python train.py --model="image denoising autoencoder" --train_examples=101725 --crop_scale_min=1 --encoder_padding_mode="replicate" --encoder_expansion=6 --loss="l1" --decoder_upsampling="transposed_conv" --optimizer="adamw" --beta1=0.95 --eps=1e-06 --steps=13200 --decay_fraction=0.2
Rows from block 16 of the encoder of a small image denoising autoencoder, named by matrix and row number. Rows with one number belong to one channel. Each number is 128 + 32 x the weight over its row's rms, rounded and kept within 0 to 255. All counts start at 0. Numbers have three digits each.
After each channel's rows are labels from the 100 images, of 14976, where the channel reaches its highest value: "top examples" is what is common among them; "place" is the part of the image that holds the peak. Only what is clearly more common there than usual is listed. The data: small charts drawn from random numbers.
# convs0: expand pointwise conv (encoder.blocks.16.convs.0.weight, 768x128x1x1), inputs 0-127
# convs1: depthwise 5x5 conv (encoder.blocks.16.convs.1.weight, 768x1x5x5), a 5x5 kernel
# convs2: project pointwise conv (encoder.blocks.16.convs.2.weight, 128x768x1x1, transposed), outputs 0-127

convs0.745:114101128098125153083138197109132129153083154060125111143142115102137175074199141155123190179146126097131198088145142088118176104097096095129120161143102158145125114111151098106121143119108124113063134118110132163127173196118130126152089123143147120154150102140134164189187170075149158080086121153034111089045124151116104127197070128119114099128119178135114109147155106105118153111108
convs1.745:136119111122126147115102115125079045083045069134113094112124129127112119128
convs2.745:124182127111108120078139093114134133142101160110123118150100099117088152096187142157114222218110141137119168137145141090107184125137143163144126170146092119085129140145159131080128143078101128113136084154114135174089134119111141120157079131156116168127126156103114129135134126097105171103096123099015118091069103146140099105151009083096114079090114191144122114117150106092121163151122
top examples: dark theme
place: top centre

convs0.485:129129137125161124123179196055128088147139153107163148102140140161129127108152165153140169147172079051083126034130097126167120127117053118162168140129110136110173062060149085139120095102142172152088110135145082163151161210093140164101128148137144104185181123131120154170120098112121123139132079126085153083102113103082076158149117104070168115116141172110125141122137118151158149135137
convs1.485:118123099100112096098074101104103106060093112098093065100129098099088118139
convs2.485:138201111123122186146111071141135133135141114158102128114125109127145105145090128150121109083103128133134122234133142174131080150140137129132117045068149081112110138134099145124123113157132126117141140123140141073138074032156048125125080176126169085101117128191197119116083091103130112143141141137212130146177147131156148109095218178142131106131123072109101133129107146134145114146130
top examples: rising
place: top centre

convs0.132:133125132130167118126175190049132085135146147118166150096158151159124120102147168152159156129175082046083113056140084123167117124118033126134176163140120137104181062066150087145122088098146174158107119128148077139148153211097147178093146133133135105190195111130110144175126119132128120140141085135106153098120117102087078165141128114083172130120153159116131138119142118167162134136132
convs1.132:113125068096119104115059102122103113058108127086104066110123106124093130135
convs2.132:144255131110133182156133088119149124131149129166122132115143113144117089116121124178118111095127115127132122180134128178140080151162122129152130060093132055063126117118067118124128130136153131130152093120160129109151091065147078127113021181130147072119129140193174123126115076079126112137145122120149138124188169130137133109105226165122129111127118104109108132113093145130139101160139
top examples: rising
place: top centre

convs0.663:132098115147121115168113126151159146122095144144113099181081132091123140165167108109086106140101168158156175145135169114075137123115149134150105132151141125183097183171140197104177154080101077117143131164116161135115126125095131117160122118137146157104098205107091091077133087121114139112137137080103103131112000151153101123118139099169069125077133118157147114081127171029101138119077
convs1.663:121129181119130121133208122131120133201122130116124205112121101105162093102
convs2.663:106085160081120117052118158101117147161110144044134115161095110144183171129156138121148165151133136150126141109127126095127173103118123131189117134118098187140122151115148116126133181138060129110107168099091113202075159149131128107148178080042128155132137122083149144138156144158133176091044134164126101121074125152112134148151071167139121151097074173168169108142189117092120132065127
top examples: heat grid
place: top left

convs0.659:111136161063116133147130118120156108143085230125129121139191121125087135142133161064143123147113142149158153120070141100105125082161143134120131182194078127120126152153063109123176134067127100136126144143160128193127153144116146131153151058119083091108111156100060162129105137111127124119117100081109142092115072137125122137165113067102056130133125128077144142121199181059120073141089
convs1.659:091092154147153109124135148152109170191156197098117162154150076082139134138
convs2.659:093163167137124163110166129084096095123139097086122162090180122155184108108053170116164134121120093083094103126132095142166092116107082075127137091139128184209177086093138115126096098190159152128094147079158086114127108131148093175092126126110157080174170104162154179159136125098183114166126125179153163168154133088125156123125145189097148108145129142098117124169185125154159128061141
top examples: bar chart
place: middle left

convs0.178:161060144167106129145108143112135132126095106125110113161165145084158170203076106097106092107114148142159139134076133175108110138123139077162100075138190155196106145142144166128128173191131079100124181121111129117146114105141098130144140128093109071130124177135145158118081079092129125112129133157187122187159073136149117143056148181168072131110125082158177103151104187094087074096139
convs1.178:110120141115132106089120086114153142238173161109108155118131106112111082121
convs2.178:113090162161122103116167139095104093096143072082125147121127116159166102109110182118134149119098099114102089106121098099146121115105116120155117069145130181255168093105181100121075096207151160124127128107147099098120121126130106144112155130125170142155137060133142120160169097141147153160102138172160156209115099098133158107136127164074165115162111188115117125181193106152165154080151
top examples: heat grid
place: middle left; bottom left

convs0.701:112122131146141133132143155112116114115198091133137145096146129182157101135096165132165126113147103078065069122128091145175099131137075134079145081087143134129158070066116133148130045166140198144150150097151096044130083141144108154095137140103154136172161096170154130134055113157150123163137118141140139166153137106114176119103142172115213127170142104096091136129137124209195111117145
convs1.701:136100117127171114076066112146103059097096146095102085102148100109103107155
convs2.701:118085154129176101166155173078126087119161119121156165084129170157139083123089152108163069077156088093098081048126087115171082121125092163157166099150123140143163094087126135182100091130166161170132140138152072094142115177115148169077175135116122146158157104126123101106160097160143068178185098135189169138136122079069148162112172133098164162136155155102143162128141121158165142105122
top examples: bar chart
place: centre; middle right

convs0.283:137138146038143142167136120136168117098128178196132148101155139136084088137104109080143094105119128154152123142081128101123093124187146137082135163188123085128132135145030120138213110080154120143188102158176140124145122124142160132115145073144085101116116147103060112096101137131123084152179123074144166112169129115131144133170165086124068144133146097087123161089146176079111074156089
convs1.283:113114177128110092113190136096101116165134103109116205122081118102171117087
convs2.283:116110136118150138104170148083099098131136088094138167093147144154189116151096134130166081060142089089091109104128079120172111162118077104123130058171146174199173083089145125157100109202154134139112141112120079139118120146163099169092142144133138095179177107142173152133154146149177106159142141185184155154151188085103138148156194178129137145127129189121148129161142105143132148054135
top examples: dark theme; heat grid
place: middle right

convs0.674:129137138059102137125116108128140132128060171127113102160139103107068145116135119061142124167107165155180182113104160066080159107153146148138107147185108129117115156163079163091137154094097085119163099141119122167091133141137148116186147044134074122104102162093077137108179142113125145094111135099094124125094099168137155117162106068142043115127093142110150115112171122014103121127102
convs1.674:162158134123112174164128111103148138091077077149135090084081140122081086089
convs2.674:103191094107128123152135100105180101179121178153139130141100127136099127145188164135111185185119131132126147119142129114121129125115141158142147193103073080080135137125132105102137116031133129143115115166131129140115106123097158129133094149161138136123124143090066106096071097119095121140135089064038141068086032136122070124149084065106126080090125142114138153081122178120145137172083
top examples: heat grid
place: top left; bottom left

convs0.572:103165136049121132125148089140147114175140212183117131116162105145084101091148139081124138147109125161141140138128141081121124096124156159130136174167076090070137142149072085117127110066126134139151105166177135177106112103136170117129134047142096138103105155093067089100160152129128111150140121043078158083115119131125112107189126069091099122133118122054096147073180137111149099167105
convs1.572:096099159111099093098170105087095102173109092091099166099092099101165101101
convs2.572:098196144140163150156149140130132104103157114175145172101159151153154089089106160108141094080144099102111093185140088092169093080129102139084171096088106066142166105084129149178139092121164145157150159114158121052159141118115115163092167109099179153170153099151127106117118160136148068173198100118147152167170121087109155136101181164097151157130171044110090158114163146167146105128115
top examples: dark theme; heat grid
place: middle right

convs0.726:052096158136130161148132151117137118173141172149126129120194128154154119100132207082131142142141113092124142121150113132145092059121111132125137130088078127161141101111104147126104078150134182137091201042175108104135132134130103148117182052089171164145139090161120109125111121106166105148128105119117137154159094109112154121129137173109155123157153103056057143106191179159202068096114
convs1.726:106087096123162099088097119163091080086118178102099112132180111111121151181
convs2.726:192071083152132096108162120111133128108143119127129149140136126152106100182124116130138073118138121107119115096118097149117159255127126098109119091205221145184134128131160114101097139138153125104120098174107139166141104146125152131108102157216059055104135151100128176156160091153092143119125183140078128124113134128127108124133127062114135131114101183128133122131054117134127185132154
top examples: bar chart; ring chart
place: middle left; centre

convs0.421:109128124128178118121183175094118090130162120121179175063133158179147105091134152153155140120177060064069091090140075117198124134121073126114175132107119133111191053064133110161100080141155188164119121119147092130150137162118151174071130130137129138191199094123135135150144140147145106161146094134113161120128171080080129158141134139095189138138164155123117154131133103176161130123143
convs1.421:102110080131124116113055120123123108046101119122134046119118132150095129121
convs2.421:114000087119114103107096178153139148149100131141132100161096149096146163170135098116130101129140158150151149101143143113090149134116155125087101179123136182189113158150163131123155157174092092100129167138070132113106130176120170107164183098154103133123117164062088127104091162167140149101105158145159096115115080155128114144129149132193103166085115106158178090124085127099074130062090
top examples: bar chart
place: top centre

convs0.170:132136135109094117131100096135142137135075159116101089194112099100090165129151120084118129168099174167181195127116165096069155108127161153176105143169115136125101171170121157090128176093084062112142112145112137159080131126114130104205135088129112144088093148105093109109162114114110165079085136087098101119094063181147119111149100090138034107118075142124146112113152127035106144130107
convs1.170:145142135139134119113142133128168185247186157120128150138131111111129128122
convs2.170:144000147145104113097104129136103141122106106093110116168129109105126168160106125092149152177112148160161148116100154118097176145105148103122104144170166210213102148157168133108124151145092106096124192138090118183125159143133142095172191110125074098108119136079093166133126138129123181098092159175141101150081099157152097138099087112142104141107093167157159095143127116117101135114134
top examples: heat grid
place: bottom right; bottom left

convs0.580:123108117138161108107165177112120115094162101135166153096090158161155089105152146169128153117163078065074094080169084105167134159143078157107148099106131131124179059076151150149149065126141192160159086121142115071138128180098132151097109158131179178192174106146143112151105116155135117156144086126091132091109093091090133135122119161114205121122173135158096143106135088168183196131144
convs1.580:126117078065115125123082058109136127096088113145121083087118143129094081104
convs2.580:136255153082116160099138077120133135127114152094107109127152104129080121084166145148124179201106142131142138127113161130124141141157128147140128103157104111059106140126103141085119124092123130109142058125157133157117143120132119127140042137131126098124109139164158153145171086073130149120108127127000126125103128152141144114148079094106112076136127173105116128146168127096136115147151
top examples: bar chart; dip in the middle
place: top centre

convs0.107:144120126108117126145123140121151132146038162134120109151131140090110154140169114088123121158126139131167221120107146110097138113133135096146101156147114137127105147141119124119142177094116044107112159140101135173124141133111140119162140093123094107120119248099099144084148121065101135100121132107101114129111062151130095134138119105162033131050125132139156114109122166008065090110100
convs1.107:125153119128127119169124120116097232117120106080152091101110172175116153146
convs2.107:111169099165134138165127085157143134112165122178124154107093141146136080133092125155109079081118116119115091215155114140143064144155130194157142072063135063040130128123130180147112097130144150140149129124149145091143085044133094135105137166113172182138127112145189078093112122141118091169181132092194140154183166107146139118096189141146139133131153100109082143109099127140173128147133
top examples: heat grid; horizontal bar chart
place: middle left

convs0.736:140132133133097111147106103134144136134080154129101092191107111090106152138146113089111118153104173161180186129117163110068147107112159122192093143158125133127094177168146152097120183098097041108133119145109139157097129124108133106208136096128108138090093191101096113093158091100095156084101138089105097126099050174147109113134113100150027120090087137129153109115141141034094139124115
convs1.736:135133152145126120124175139120123146252159127123138194143127110119142128116
convs2.736:166016139160088105103081106150096158110100090100093094169123102098124167173087099113137128130102160160164158134105164141092157147117157092139088107158184179188090164167166136100112160183097091082134154131089142152114145104143127093158140115131071088085087147101121159137132125145123168088098173179205093146108099172174116115098114149157101132118094135168168086163108122108096149105150
top examples: heat grid
place: bottom left; middle left

convs0.406:091194195116123131128130105162065132117133130150141141102175108148107111034122152085138134134111127140120109155102124074144135073167154159119131107097078088065137124143089155123105098116138176134148157073183152108151171109109105128104135056081132153115123082165100129176147175107140120139120109103125142199111167109134165110095132124086163117204155093084072143151181124140171063160167
convs1.406:181158120125116187155096108105183142078082103184139095117131156139089122121
convs2.406:119080130138115078125124118084144112175122173081131106150109127126118160147163156103104145169136142139125152092122142141103129127099136102208146178153101182125112133121168047110065143091112112136074132140107123240108158140103164120146127132130075129117122147061105134121147090117123138108102121131053126057085105140112050143167073067113115125084111212128191113109120141112117153115114
top examples: bar chart; pie chart
place: middle right